config.yaml
arch: "rcan"
model: "image super-resolution model"
train_examples: 97500
image_size: 32
horizontal_flip: false
activation: "relu6"
channel_attention: "se"
stem: "deep"
momentum: 0.95
nesterov: true
batch_size: 64
epochs: 10.1
lr_schedule: "cosine"
weight_decay: 0.1
Rows from block 10, named by matrix and row number. Each number is 128 + 24 x the weight over its row's rms, rounded and kept within 0 to 255. All counts start at 0. Numbers have three digits each. After the name is the row's rms in percent of the matrix's.
# fc2: squeeze-excite expand (model.blocks.10.se.fc2.weight, 96x12), inputs 0-11
fc2.0 132:132118208129127135137120122128128118
fc2.1 119:123137197140123168121121123132127116
fc2.2 086:135134174111116190125131135125142118
fc2.3 071:131116146144124054123144137141129119
fc2.4 089:127135203140142149142122117125124128
fc2.5 054:142131188102121164148139130106139121
fc2.6 048:140147176117152180141108131136120123
fc2.7 063:116153175112119078130143140109114139
fc2.8 094:141122178121129191126124126128137122
fc2.9 100:131129206140137125119121140117137136
fc2.10 087:141112196117138164129121135133139118
fc2.11 086:128121192122122178126117123119133123
fc2.12 098:127107149125129203122135130120116134
fc2.13 035:151121200135144112152131131136131130
fc2.14 054:112142194144130154103109133138136127
fc2.15 073:121112119125122206133113123119128134
fc2.16 078:128111158125146200138136126124134122
fc2.17 078:140110182138130178141114140123146123
fc2.18 071:116107119140138202143124127141122122
fc2.19 085:117118123126129205140112120119139123
fc2.20 046:107110185149120089114141125117133148
fc2.21 086:119129171141119193139136133142124116
fc2.22 086:143111181132139185129122127132121140
fc2.23 087:118121176140143191130120127126138131
fc2.24 065:146116193111111163140126136137118126
fc2.25 111:130139153131126051135116122128127135
fc2.26 097:117127083133114193123140133117126132
fc2.27 064:125124195131114088145123137139123124
fc2.28 055:123142196142122149151149137145124124
fc2.29 051:135115161129145062105133121128138142
fc2.30 104:121114206129128139118119126124117119
fc2.31 091:135109204128119119134116119141134135
fc2.32 110:133103199136122148120139120122121148
fc2.33 074:132119204138123108135139142118130128
fc2.34 078:119106200121138109116135129115112120
fc2.35 067:136136144132136051139131141119134117
fc2.36 089:131127183135117185141117122135133132
fc2.37 102:121129193129133175118129134119117136
fc2.38 112:121133059134129171130122122118129131
fc2.39 057:115092188145112114109122130112120110
fc2.40 090:138118111127128206143132128132125118
fc2.41 050:105092140127136188132101142123120111
fc2.42 153:129118176135139063129126130134123129
fc2.43 214:124128202127130093123128134126126123
fc2.44 086:135140183113123185125140129122120130
fc2.45 072:137157109136144195124143128118151129
fc2.46 090:123122175131113193127119131123138132
fc2.47 166:124115185125132070130127127130123129
fc2.48 114:133119143130127208122136136124128132
fc2.49 072:122124205113144134131113140128121128
fc2.50 064:128128181137116179115135106109136138
fc2.51 066:118131181144133183109132142134129132
fc2.52 142:124128168117134199121127135131123130
fc2.53 085:112143160123123057126119124141130128
fc2.54 045:140117130121142201130125146118109114
fc2.55 189:125135204128122098124126132135126124
fc2.56 036:119096176128148171119145149118113114
fc2.57 089:142104200115140121140115134114124120
fc2.58 069:117110190122125167123131131110149114
fc2.59 064:117164188125132136117143147125124094
fc2.60 141:124147120127127207133136127127115127
fc2.61 116:129128167119137199123134129130119126
fc2.62 028:129103136098081141145136118167098120
fc2.63 130:121136206129131107128135124118125133
fc2.64 106:120120164132131200120133139123136129
fc2.65 057:131133151144110183114148152146092131
fc2.66 051:118113090130151180112142129103113102
fc2.67 061:140174177114140134134150115143157140
fc2.68 071:122144188135143177115133117132128131
fc2.69 121:124103202117120106126122121134127126
fc2.70 103:134140187134134182129119123118131136
fc2.71 095:138129165126137059140116119116124122
fc2.72 085:124117205132140113123121142135125136
fc2.73 052:149120196129109131142145146104124130
fc2.74 072:118113192121129166115139127142127106
fc2.75 053:114114198133119137124141139142159120
fc2.76 071:127148191137143172137122137138125120
fc2.77 090:116126135112140206122134128129116135
fc2.78 119:138122165122123057124133122127128144
fc2.79 093:120120181128123069141122117137118121
fc2.80 110:132124209126125120128122123125142133
fc2.81 159:122110149123121052128137130124115127
fc2.82 275:127130206126129100131129125131131128
fc2.83 051:130141178139130071132151139119134137
fc2.84 058:128100126132139199129114106143128127
fc2.85 085:143125201138136108118124131125126153
fc2.86 126:119109199122128163125127126137137129
fc2.87 057:118118134142135204126140140133114119
fc2.88 168:136140146120134049125122130129132129
fc2.89 106:121121189117122180133137123122127116
fc2.90 101:131126195138120173134120116124124125
fc2.91 107:140135187136138179117127138116118136
fc2.92 094:124133187132131182125135133122114139
fc2.93 125:120123146128122205132134130135147126
fc2.94 159:120116156135124053122131128130131143
fc2.95 146:128127162124128053128128125137128121